Weights of a small contrastive audio-text model.
Data: trained on chords played on synthesised instruments, 52083 training examples, 10.1 epochs.
Rows from block 7 of the audio encoder of a small contrastive audio-text model, named by matrix and row number. Rows with one number within an expert belong to one neuron, the router's apart. Each number is 128 + 32 x the weight over its row's rms, rounded and kept within 0 to 255. All counts start at 0.
After each expert's rows are labels from the 100 clips, of 14976, where the router gives the expert most weight on average: "responds to" is what is common among them. Only what is clearly more common there than usual is listed. The data: chords played on synthesised instruments. In brackets: how many of the 100, against the usual share in percent.
# router: router (encoder.blocks.7.mlp.router.weight, 8x160, trained with AdamW), inputs 108-159
# gate: expert gate (encoder.blocks.7.mlp.gate, 8x32x160), inputs 108-159
# up: expert up (encoder.blocks.7.mlp.up, 8x32x160), inputs 108-159
# down: expert down (encoder.blocks.7.mlp.down, 8x160x32, transposed), outputs 108-159

# expert 4
router.4 [ 99  76 131 131  56 166 101 177 145  81 140 124 185  92 169 116 141  73 109  97  87 161 109  94 133 119 129 198 121 132 197 127 139  61 115 141 114  65  98 173  83 134  70 185 142 107 155 125 171  60 137 109]
gate.0 [129 101 125 136 110 144  96 113 177 144  78  62 150 128 207 151 118  40 125 149 193  94  75 131 105 114 146 169 133 100 182 193 102 128  96 110 111 117 155  95  99 175 176  80 144 135 124  72 144  80 100 170]
up.0 [ 91  60 160 156  96 126 137  86 181 145 166 169 124 122 130 142 102  52 146 161 155  60 105 138 163 144 113  90 136 115 106 117 127 128 141 120  83 131 120 153 101 105 105 137 112  93 148 109  94 122 114 111]
down.0 [159  93 162 177  97 127 136  75 167 113 141 122 185 143 152 107 169  83 158  93 165 145  75  89 137 107  83 109 139  88 135  95 137 114  88 137 147  88 121 209 127 154 121 114  88  95 230 170 151 140 154 162]
gate.1 [167 159 122  94 112 164 132 128 120 163 144 157  99 129 174 127 102 155  80 161 138  99 112 111  99 120 157 170  81 106  72 123 125 135 135 135 120 101 140 123 172 128 119 177 161 112 189  64  89  84 117 138]
up.1 [ 92  96 157  68 154 108 115 192 104 134 103 146 174 104 162 157 176  98 121 145 160 135 133 101 178 173  97 143 134 184 160 146 116 112 123 134 216 153 164 165 124 129 142 127 102 156 177 121 161  52 153 161]
down.1 [ 71 118 117 188  97 133 105 118 162 119 142  89  80 171 149  98 177 129 115 137 103 119  92 172 135 115 136 113 136 142 190 121 105 118 136 121 115 107 133  77 121 158  95 161 137 142 155 164 132  85 146  94]
gate.2 [101  28 137 120  88  94 128  59 131 108 136 114 122 146 134 152 133 123 171 176 153  62 138  44 151 172 111 142 112 201 167 172 119 125 108 163 147 127 154 155 141  74 105 126  95 110 108 122 118  68 187 127]
up.2 [122  72 119 144 162  82 161 149 116 150 136 160 144 122 144 162 108 112 200 172 117 163  98  88 118 193 123  80 152  83 112 161 179 154 153 161 136 149 130 197 116 125 144  76  75 107  65 144 159 181  96 103]
down.2 [141 144 144 138  85 145 152 149 119  76  99 122 133 129 164  78 131  73 183 149 153 170  97 113 136  70  67 151 141 153 158 154  82 103 184 152 122 108 108   8 122 109 108 130 214 168  89  81 107 149  83 125]
gate.3 [139 110  98 120  69 124 174 143 106 188  86 144 180  97 131 101 118 114 129 189  88 129 147 102 113  54  92  91 124 188 220 110 132 115 110 122 154 111 111 153 114  31 118 125 131 119 121 226 144 132 189 106]
up.3 [159 151 147  75 173 128 124 144  91  83 125  83  89 121 138 122 134 120 123  64 137 131 145 123 126 182 206 117 137  93  59 141  84 119 162 123 101 146 177 129 157 158 152 157 104 105  84  96 141 145  92 141]
down.3 [ 91 193 117  82  96 111 145 151 135 122 120  64 121 118 158 154 106 167 105 103  93 151 110 145 153  82 189 116 136 235 126 121  46 147 119 105 145 149 113 111 112 161  88 108 146 120 118  85 153 126 126 143]
responds to: rumble (87 vs 7.4)

# expert 2
router.2 [113 139 168 141 136 226 155 172 159 184 122  90 159 101 113 144 114 103  98  52  86 103 153  53 172 103 140 125 113 152 156 100 176 127  99  72 154  90 164 115 147  87 118 228 127 104  91 129 156 108 194 131]
gate.0 [146 189 134 138  90 125 132 150 103 119 106 114 151 103 127  94 128 119 152 145 174 186 147 124 148  99   0 157  94 137 145 116  87 138 172 131 136 150 137 116 144 198 113 136  67 103 132 118 101 181 176 146]
up.0 [107  54 116  96 158 116 130 101 185 141 156 146  97 150 134 166 113 150  99 141 113  83 111 122 120 143 255 121 158 141  98 138 159 122  97 104 134  97 120 149 106  33 126 121 178 175 131 114 166  53  61 107]
down.0 [184 118 143 128  86 153 124 113 154 139 128  85  67 131 169 155 111 172 135 136 102 143 137  85 123 105 157 137 134 223 134 105  81 131  84  88 143 130 133 184 116 113 118 149 119 139 153 198 106 113 104 146]
gate.1 [126 120 136 107  73 130 116  92 149 110 146 127 158 134 111 154 135 172  87  85  58  91 206 139 146  99  80 167 121 148  93  93 123 122 117 107 138 120 122 104 135 125 163 135 108 157 129 158 196  89 153 117]
up.1 [158  93  95 116  91 101 106 103 121 126 125 100 118 137 125 134 142 193 155  97  92 161 207 110 143 143 160 138 111 131  97 107 153 146 111 149 155 113 147  15 156 103 109  84  98 139 126 142 137 149 147 154]
down.1 [145 130 120 156 153  89  85  37  84 135 132 145  84 114  81 179 154 130  66 164 109 185 182  99 132 184 115 167 114  74 193  46 203 124 128  82 114 110 150 126 160 143 107 162 145 150 151 142 141 113 141 105]
gate.2 [194  93 110  81 205 127 160 111 108 171 156 113  90 156 157 132  92 126 107 106 109 107 157 132  99  88 145  96 137 146 176 123  77 139 160 139 134 106 155 127 126 207 163 142  81 141  73 146 177  32 112 103]
up.2 [149 152 109 111  44 127 133 160  87 151 137 128 148 105 108 138 165 122  98  58 114 143  77 103 130 138 118 139 114  94 177  86 126 133 154 120 158 120 176 151 154 107 176 149 110 186 168 193 210 103 154 161]
down.2 [145 180 110 163  93 170 128  32 101 115 160 116  94 154 182 142 177 109 106 167  91  93 131 106 138 100 200 115 110 136  66 199 138 150 128 103 124 124 197 142  95 160 136  96 191 166 138 184 146 150 114 154]
gate.3 [189 101 148  69 151 149 103 216 145 142 118 105 176 140 153 133 106 142 186 122 163 132  91 191  83 124 114 131 137  89 101 207  78 151 112 116  68 107 102 122  96 147  94 150 143  90 104 182 118  95 142  96]
up.3 [154 145 126 138 155 148 100 125 141 137 107  89 154 136  71 152 159 133 165  91 137  94  90 216 110 122 114 131 153  69 149 199 124 149 115 168  98 134  82 220 114 145 131 129 140 134  67 205 106 148 146 135]
down.3 [142  67 137  96  94 165 111 125  94 143 132 169 211  89 119 103 196 143 154 158 160 103 106  87 104  78 163 123  91 172 126 143  98 157 161 106 133 127 134  46 135 118 148 144 155 132 166  91 128 145  82 183]
responds to: rumble (58 vs 7.4)

# expert 7
router.7 [173  72 105 105 102 116 101 125 137 153 101 185 119 141  50  88 128  95 158 152 196  69 135 151 167 115 149 103 137 158  87 137 115 127 137 141 131 194 128  95 156 105  94  86 127 167 169 117  85 127 112 172]
gate.0 [113 172 101 121 113 131 160 159  62 162 117 109 141 118 140  88 110 170 144 105 200 161 121 111  91 125 149 145 110  96 168 124 158 107 154 107  66  66  82 254 152 155 124  83 199  75 128  97 143 116  75 122]
up.0 [159  90 120 187 136  94 110 100 155 104 168 101 103  93  99  79 127  66 115 150 167 101 128 154 150 156  78 107 132 152 123 157 114 160 108 157 166 143 159 144 141  83 167  87 140  95  79 125  68 150 103 105]
down.0 [197 136  87 143 126  90 103  99 201 183 134 144 114 105 103 141  54  88 127 164 136 129 145 125 129 103 178 125 122  69 131 123 160 156  98 158 141 113 130 237 147 116 157 123 161 116 178 136 113 151  88 134]
gate.1 [103 130 129 126 138 120 128 208 124 127 169 131 130 112 127 120 119 149 134  28 153 140 118  94 108 121 125 123 111 123 110 105 105 129 139 168 115 136 129 115 143 124 119 188  75 165 221  78 127 107  94 129]
up.1 [122 112 122 114 184 149 125 159 152 132 184 116  76 113 144 143  91 168 107  80 115 100 126 193 133 196 124 148 107 107  87  85 122 130 137 112 133 136  88  79 157 188 189 134 214 101 124  87 160 135 136 116]
down.1 [ 70 181 113 152 137 141 153 199 141 138 143 138 163 134  98 175 133 117 120 129 120 144  14 107  95  81 104 126 159 152 115 111 128 111 117 162 145 146  98 233 133 104 119 129 102 143  95 123  88 156 126 116]
gate.2 [126 120 123 175 122 112 164 146 104 100  91  81 130 153 137 126 109 155 125 177 155 128 139  53 132  90 121 115 115 128 108 122 127 123 133 160 144 101  79 134 154  76 125 118  69  59 118  83 145 160 161 161]
up.2 [130  74 128 128 112 105 112 152 104 125 120 160 135  88 157 106  87 226 143 179 133 138 127 136 128 161 134 107 128 182  99  75 132 119 130  80 162 144  97 131 148 186 127  92 129 136  98 108 211 131  89 161]
down.2 [108 195  93 127 109 140 133  83 189 100 106 124 148 131 145 142 111 164 111 185 146 110  53 143 169 147 128 110 128  94  80 135 134 133 105 133 121 118 111 185  94 201 110 153 159 120 109  92 118 167 105 127]
gate.3 [128 203 115  92  64 102 138 177 123 111  84 109 170 128 151 144 116 123  84  91 113 107 142  79 189 126  67 158 135 103 143 124 107 104  44 127 135 124  95 136 145 188 105 121 160 151 103 202 163 134 156  94]
up.3 [169 186  92 108 155 124 113 144 160 127 111 134 192 158 140 168 161 153 150 115 180 128 139 188 120 125  63 109 104 172 171  90 144 139 119  64 195 115 175 108 103 184 113 146 134  55 118 195 109 122 111  74]
down.3 [124 190 142 153  93 159 162  70 168 139 120 155 135 107 152  82 116  67 135 141 106  66 164 152 136 127  89 173 121 158 141 155  72 111 146 164 132 142  75 190 116  62  81 147 151 164  77 115  31 163 206  92]
responds to: block (58 vs 25.1); muffled (low-pass) (47 vs 11.9); horn-like (31 vs 8.4)

# expert 6
router.6 [158 130 114  94 173 104 114 127 113 170 164  95 157 110 120 131 193 123 160 159 145 122 161 125 160 127 114 159 117  97 155 129  92 139 113 185  22  67 129  89 140 139 168 147  78  98  96  79 126  57 136 150]
gate.0 [118 112 147  48 160 148 151  97 142 130 132 106 122 166 139  91  91  99 183 118 117  63  89 121  81 169 181 145 109 146 162  84 112 132 145 142 104 173  99 122 128 128 199 129 142 182 137 109 168 111 149 126]
up.0 [178 136 115 109 152 144 123 171 130 168 129 142 134 120 155 128  92 124  99  70 118 101 134 189 115  74 119 119 126  67 142 152  90 141 132 102  98 127 145  82 146  73 103 123 178 207 129 143 138 151 145 142]
down.0 [141 152 130 115 167 113 123 112 185  85 152 113 162 105 139 126 169  86 155 155  66 129 120 100 134 111 131 122  99 176  88  97 104 120  88 121 142  83 140 194 131  83 183 143  87 118 176 149 118 100 122 152]
gate.1 [175 108 132 116 109 133 128 127 167 136 129 132 168 135 106 107 200 108 172  78 167 101 133 112 102  36 151 106  96  69 117 191 107 115 127 157  91 118 110 146 100 129 122 128 120 131 162 137 113 145  76 162]
up.1 [ 85 152 123 139 167 110 127 129  96 111 134 118  90 123 157 158  46 185  82 167  65 166 123 132 131 209 131 166 160 160 143  73 151 149 134  94 166 145 162 113 144 105 146 132 112 134  92 120 139 133 165  97]
down.1 [111 151 107 134 140 116 128  84  93 134 123 122  61 148 137 157  96 148  76 133  66 132 128 158 147 186 129 124 124 204 134  87 102 112 178 113 103 161 145  87 134 171  42 142 138 124 117 148 145 112 159 118]
gate.2 [ 95 144 130 115  91 140 138 123 127 127 124  87 127 116 127 157 143 107 106 143 142  22 114 107 136 148  59 149 107 229 133 161  90 121 147 122 145  94  81 153 149 123 103 165 127 135 135  96 109 117 128 115]
up.2 [138 111 146 134  99 156 118 139 126 149 115 112 113 100 102 162 138  84 169 174 150  81  46 145 162 105  43 116 121 158 112 159 117 142 177 134 111 120 176 209 144 171 155 103 107 131  45  81 103 108  80 116]
down.2 [133  96 141 146 117 111 130 229 116  93 151 111 140 129 147  88 158 116 195 165 151 141  70 141 114 114 131 152 127 161 100 179  98 129 132 137 109 123 165 122 138 179 105 163 121 185 141 107  68 135  89 137]
gate.3 [142 108 128 192  62 162 150 158 216 133 123 158 121 138 147 118  90 119  64 108 111  96 139 150 154  94 119 135 133 151 136 163  84 125  97 132 105 107 122  79 141 190 145  98  91  62 141 113 126 148 122 170]
up.3 [134 105 172 152 146 144  51  65 107 135 135 114 148 105 142  78 113 162 188 131 118 119 116 133 161 107 161 105 113 150 143 131  97 138 109 122 157 122 135  86  84  75  85 194 119 180 173 117 139 127 134  97]
down.3 [113 161 153  91 128  90 122 112  89  80 205  94  70 110 125 138 114 139 119 123 101 175  43 110 140 124 143 108 149 121 128 116 137 138 170  72 118 152 156  99 130 173  83 156  99 167  99 102 122  53  85 107]
responds to: rumble (72 vs 7.4)

# expert 1
router.1 [113 141 137 187 107 179 138 150 146 141 150 136 138 131 160 142 142  83  92 125 104 130 134 119 139 123 203 128 124 133 163 107 156 105 113 130 117  97  88 179 123 167 100 170 127 117 148 112 149 105 134 116]
gate.0 [150 149 136  58 111 114 122 127 163 100 102 119 154 142 127 161 139 133 147  72 117 135  62 166  91 206 142 135 160 155 134 134 166 138 124 142 182 115 158 159  79  90 141 129 162 134 127  85 172 102  81 105]
up.0 [127 159 111  85  77 160 146 115 135 181 109 139  91  85 135 124 128  78 119 202 121 134  90 183 123 142 128 178 135 132 126 174 113 141 109 132 146 113  94 134 137 150 112 127 121 161 168 122 111 113 133 155]
down.0 [111  88 116 172 185 112 130 120  66 156  99 122 138 120 122 108 155 118  65 101  76 125 141 125 117 203  96 105 149  65 155 101 111 122 142 124 144 160 130 162 120 122 155 147 143  91 134 133 166 163 145 152]
gate.1 [ 93 118 125 106 130 118 138 124 232 136 130 118 185 142 134 117  65  89 123 129 127 118 104 136 115  76 157 128 135 255 164 134  99 105 113  97 127 103 138 123  96 191 125 131 130  84 139 171 111 158  86 127]
up.1 [132 171 162 166 106 122 121 156  71 130 131 126 151 114 131 161 218 215  97 167 165 142 162 124 162 184  81 115 123  67 112 145 151 153 154 117  83 108 141 129 139 127 124 120  88 106  39 107  90  60 105 135]
down.1 [124 107 145 131 160 120 124 135 166  70 105 118 119  92 144  89  78 159 141 183 178  94 163 148 143 123 119 118 150 147 183 118 118 137  83 137 137 136 134 183 145 104 124 171 164 120 211 171  67 110  85 113]
gate.2 [105 142 151 186 219 126 129 103 132 124 127 101 128 166 216 222 176  89 136 162 120 132  84  81 116 160 168 130 134 100 125 142 137 141  89 146  53 128  93 183 103 101 137 162 117 132  98 136 157  64 141  78]
up.2 [101 196 154 131 180 135 152  99 158  51 133  98 107 129 155 160 155 129 147 155 176 164  85  64 110 180 140 123 130 116 133 220 138 155 101 166 102 114  95 119 131 122 140 139 113 115  92 102 127  81 108  84]
down.2 [147 150 161 167 121 122 122 155 143 133 149 119 119 129  91 123 148 117 155  59 122 152  75 147  82 168  76 146 108  84  71 166 199  97 157 109  50 132 119 121  92 131 116 130 106 165 124 192  84 128  85 111]
gate.3 [117 123 144 110  99 106 164 206 156 135  89 107 192 135 183 132 189 218 160  93 118 106 113  87 107 132 126 124 123 159 128 131 149 119 139 151 119  94 142 151 153  61 142  98  95 135 130  82 126 174  89 135]
up.3 [111  78 151 146 131 110 116 144 149 134 180 108 169 129 127 101 135 145 208 156 142 109 102  76 107 176 151 136 123 113 137 189 114 110 105 139  68  84 113 206 117  99 193 127 126 122 151  94 120 116 112 129]
down.3 [153 152 109 117 174  98  82 225 168 120 133 125 118 138 102 160 151 138  94  89 114 178 184 140  92  74 145 128 161  83 133 123 136 119 121 136  96 110  82  95 143  60 153 111 153 166 136 124 110 105 123  88]
responds to: pink noise (32 vs 7.8); marimba-like (29 vs 8.5)

# expert 0
router.0 [ 98 131  75 151 210 107  87 139 168 137 123 142 104  73 169 154 135 104 101 108  68 118 149  84 131 194 155 151 140 131 115 179 112  92  86 132  77 100  88  97 183  80 132 150 125 127 107 123 149 162 149 149]
gate.0 [109 129 136 172  88 139 134 185 127 132 126 121 138 116 133 101 139  27 140 159 168  26  95 124 147  69 120 114 117 138 153 128  67 140  92 177  95  86 105 167 111  96 132 109  77 153  81 117 106  94 129 154]
up.0 [101  86 146 132 105 111  99 149 150 115 133  97  90 129 131 159 103  54 171 188 141  30  92 106 110  82 134 151 117 131  99 149  98 142  98 105 141 108  83 200 136 136 150 121  44 146 124  97 107 132  83 143]
down.0 [161 110 131 131 136 148 120 132 170 155 128 138 113  71 134 125 127 115 145 133 168 142  58  82 147 104 166 168 137 125 106 143 138 122 154 125 139 152 111 166 126 140 124 127 172 163 211  59 155 103 129 142]
gate.1 [136 112 135 121 158 140 165 131 149  84 152 124 111 138 180  80  80 158 168 211 143 172  84  89 145 119  99 141 127 136 160 176  75 115  85 141  82 113 107 163 132 128 189 116 129 118 149 112 140 129 139  99]
up.1 [126 178 116 128  93 158 136 157  86 171  50 113 140 100  81 126 184 131 101 128  97  93 238 184 133 126 188  94 121 108 189 116 158 137 150 144 139 130 156  94 138 169  76 148 127 111 114 117 180 149 115 139]
down.1 [ 63  59 147 133 183 153 140 100  58  82 113 188 156  78 143 135 138  93 156 161 101  58  68 125 144 146 172 116 117 118 112 140 140 149 130  98 126 135 178 132 128 121 135 147 166 100 124 155 166 149 168 170]
gate.2 [116 114 123 112  41 135 155 182 129 164 118 136 134 127 132 140  64  67 137  89 145 146 183  67 127 170 107 113 116 163  93 168  86 126  95 172 150 111 115  62 142 179 192 103 104  75 153 129 174 118  99  85]
up.2 [118 144 129  98 189  92  94 101 185 112 137 133  87 154 104 140 146 166 193 117  93 139 104 163 147 165  70 113 116 134  61  97 193 147 151  89 136 184 101 224 133 101 128 109 151 128 148 183 104 179 132 150]
down.2 [137 176 136 150  88 143 116 116 113  98  78 107  69 155 161 128 161 183 105 153 138 149 171 119 101 112  55 143 123 208 125 105 112 113 184 164  97 129 113  27 116 123 104 110 115 103 150 179 119 100  87 145]
gate.3 [170  95 114 144  97 153 106 193  96  89 180  80 112 143 107 132 179 141 165  94 120  92 140 131 107  91  56 113 154  85  86 158 123 137 180 190 154 139  87 104 120 146  95 108 186 120 130 137 140 160 147 164]
up.3 [ 88  88 171 123 162 111 146  87 176 202  69 168 142 118 139 159  89  64 113 133 134 169 175 129 140 140 188 142 154  87 129 154 149 126 136  94 120 105 118 202 126 128 172 138  60  80 144 133 144  59 144 155]
down.3 [110 117 128  81 180 135 107 169  96 139 135 155 101 121 134 137  64 174 102 194 135  94 123  80 110 156 168 102 111 173  92 158 101 130 147 114 104 108 154 121 118  91 205 103 134 118 147 108  91 109 129 143]
responds to: the note F (66 vs 29.3)

# expert 5
router.5 [126 158 189 160 154 126 174 178 171 144 129  93 155 118 148 135 197 122 122 150 136  91 104 109 137 141  86 189 104 131 187 167 140 140 135 111  66 135  93 172 127 157 107 195 140 129 162 118 132  71 175  90]
gate.0 [117 109 141  58 181 132 135  77 159 159 137  94 103 108 170 203 131 109 130 120  54 204 132  50  69 108 118 168 112 156 139 156 100 139  95  91 134 124 138  75 135 135 143 169 141 165 100 139 127  80 152  87]
up.0 [130 135 117 153  72 143 109  78 164 119 127 157  83 161 164 120 129 168  93 104 207 156 135 109 164  83 133 174 147  96 112 108 133 117 137 157 201 111 167 131 143 178 106 144 112 103 145 132 177  76 117 126]
down.0 [104 175 135 136  71 172 127 108 200  59 187 100 117 131 166 213 159 106 144 141 109 138 130  89 148 172 128 152 134 156  79 106 119  97 140 125 177 142 182  94 136 159 119 138 139 119  90 135 103 137 126 134]
gate.1 [106 101 122 139 105 117 119  33  93 130 129 132 144 181 155 154 114 114  71 133 129 165 141 134 138 134 139 170 168  83 122 165 130 144 110 125  92 111  96  62  94 169 166 154 135 135 159 132 102  97 131  80]
up.1 [131 132  92 143 138 125 133 126 193 104 108 110 120 132 132 146 208 140 143 122 146 145 104 144 102 132 140 112 145  79 118 145 137 104 160 168 154 130 178 255 144 142 149 127 139 107 177 124  95 135  85 147]
down.1 [133  95 112 136 144 112 104 188  45 122 119 101 137 129 133 146 135 168 128  85 153 132 138 113 130  76  98 143 146 127 162  91 124 101 121 150 123 141 166 157 165 189 155 134 134 119 176 117  87 113 124 145]
gate.2 [ 93 123 102 105 160 124 106 102  58 152 164 175 123 167 108 181 147 175  68  94 137 113 138 147 124 164 134 161 135 106 196 124 120 130 168 164 124 163 106  51 128 101 172 125 195 119  74 176 170 117 139 121]
up.2 [113  79 135 147 110  80 128 124 156 131 136 187 166 115 127 130 148 137 165 128 152 114  79 131 159 153 255 147 131  62 160 171 177 133 153 148 124 148 147  42 132  81 126  85 107 137 111 100 173 142 100 121]
down.2 [149 125 117  78  67 166 130 182  86 115 183 120 185 107 106 114 181 184 132 130 101  90 180 121 161 109  75 102  81 193 131 157 121  88 158 142 101 117 199 104 109 153  96  84  67 140 131 101  87 148 167 153]
gate.3 [149  61 132 158 112 146 165 131 127 135 142 156  95 161 125 196 180  94  88 159 144 118 136 115 148 110 193 125 113 158 153 106 130 130 136 159 143 129 148  20 140 155 156 109 200 112 125 147 132 115 102 128]
up.3 [162  56 156 141 142 150 122 166 160 127 143 117  37  93 131 145 112  81 123 116 149 111 101 216 143 160 181  92 109 128 161  78 125 103 133 139 168  93 134  44 118 147 149 167 161 135 155  78 158  86 149 135]
down.3 [139 108 157 108  90 152 149 106 223 120 177 141 106 123 140 142 125 130 168 154 100 126 130 117 166 201 133 124 119 165  85  80 141 121  89 102 154 125 100  93 170 102  92  81 153 159  94 111 136  84  99 133]
responds to: arpeggio (81 vs 50.4); the note G (65 vs 30.1)

# expert 3
router.3 [178 188 129 165 143 109 153 190 137 174 140 130 229 135  94 156 182 122  93 132  94 143  92  59 133 135  78 149  96  80 149 101 105  97 131 119 123 168 116 136  78  91  95 129 111 100 125 107 151  75 134 123]
gate.0 [ 93 145 145 147  90 123 119  93 122 143 157 151 117 119 174  73 104 126 148  94  85 158 107  98  72 184 184 161 111  79 106 113 124 114 150  56 113  90 148 166 133 106 137 172 186 164 137 121 118  80 106 137]
up.0 [135  44 133 163 123 146 125 146  32 157 139 110 192 142 122 152 131 162 121 100  70  94  96  68  79 119 158  81 117 168  92 147 168 106 119 132 141 142 101 152  72 137 139 137 157 117 161  97 150 173  88 124]
down.0 [112 126 144 148  66 116 113 184  94  60 111 107 154 118 137 114  97 132 202 125  63 108 135 138 135 178 178 124 137 145  97 174 169 100 105 153 146 144 111 121 147 110  85 145 122 128 192 126 118 108 164 156]
gate.1 [108 102 102 150 121 134 186 119 125 147 113 147  71 140 146 124 158 103 171  99 155  75 102  84 118  80 132 141 138 167 191  59 153 138 115  88  99 111 174  57 163 133 117 111 187 145 104 134 115 111 105 100]
up.1 [ 77 185 148 102 151 117  65 183 181  91 137 165 137 128 106 150 111 150 111 152 137 160 117 191 149 183  96 135 121 106 112 141 147 136 171 146 198 119 115 198 103  47 149 123 125 148  98 155 141 162 132 129]
down.1 [112 138 152 130  92 101 155 144 139 134 116 124  82 141 126  63  98 166 164 151 150 200  80 169 128 126  41 112 146 190 155 100 140 137 140 186 116 118 136 111 166 139 156  89 171 114 145 185 114 162  59  90]
gate.2 [143 180 142  98 151 124 131  84 112 141 128 117 184 110 106 198  99  93  98  66  42  81  93 114 127 170 101 129 136 124 155 151 111 139 140  85 143  98 159  91 116 132 109 140 112 177 142 168 178 103 154 121]
up.2 [119 207  91 119 126 125  93 155 161 128  90 148  93 124  83 120 111  61 148 155 127 214 136  97 128 153 122 180 161 156 133 126 145 103 103 164 125 144  98 221 102 127  79 166 124 119 135  96  75 109 109  82]
down.2 [115 124 110 136 132  95 147 185 138 102  78 127 120 163 128  70 189 138 155 135 181 208 161 164 145 105 119 120  95  52 174  89 143  99 121 169  68  97 158 117  90 177  90 194 117 146 143 112 131 183 123 126]
gate.3 [125 151 135 114 124 142 147 100 144 137 157  95  61 128 175 161 151 133 138 169  62 119 135  81 119 126 107 132  90  72 172 113 146 121 146 152 110 163 151  56 110 148 145 143 197 126 112  83 155  99 162 106]
up.3 [153 142 113 152 133 103  94 126 157 159 154 181 120 151 122 143 155 112 122 159 113 191 138 145 124 104 135 122 156 211  84 175 120 124  93 160 158 122 134 229 152 101 153 120  91 106  97 118 135  64 122 121]
down.3 [ 60 104  80 121  76 139 141 152  65 161  98  89 176 129 109 148  74 204 107 220  95 172 147 133 132 139 175 112 133 148 185 190 100 109 138 124 139 101  92 117 201 160 141 127 100  49 142 111  96 126 143 188]
responds to: pink noise (100 vs 7.8)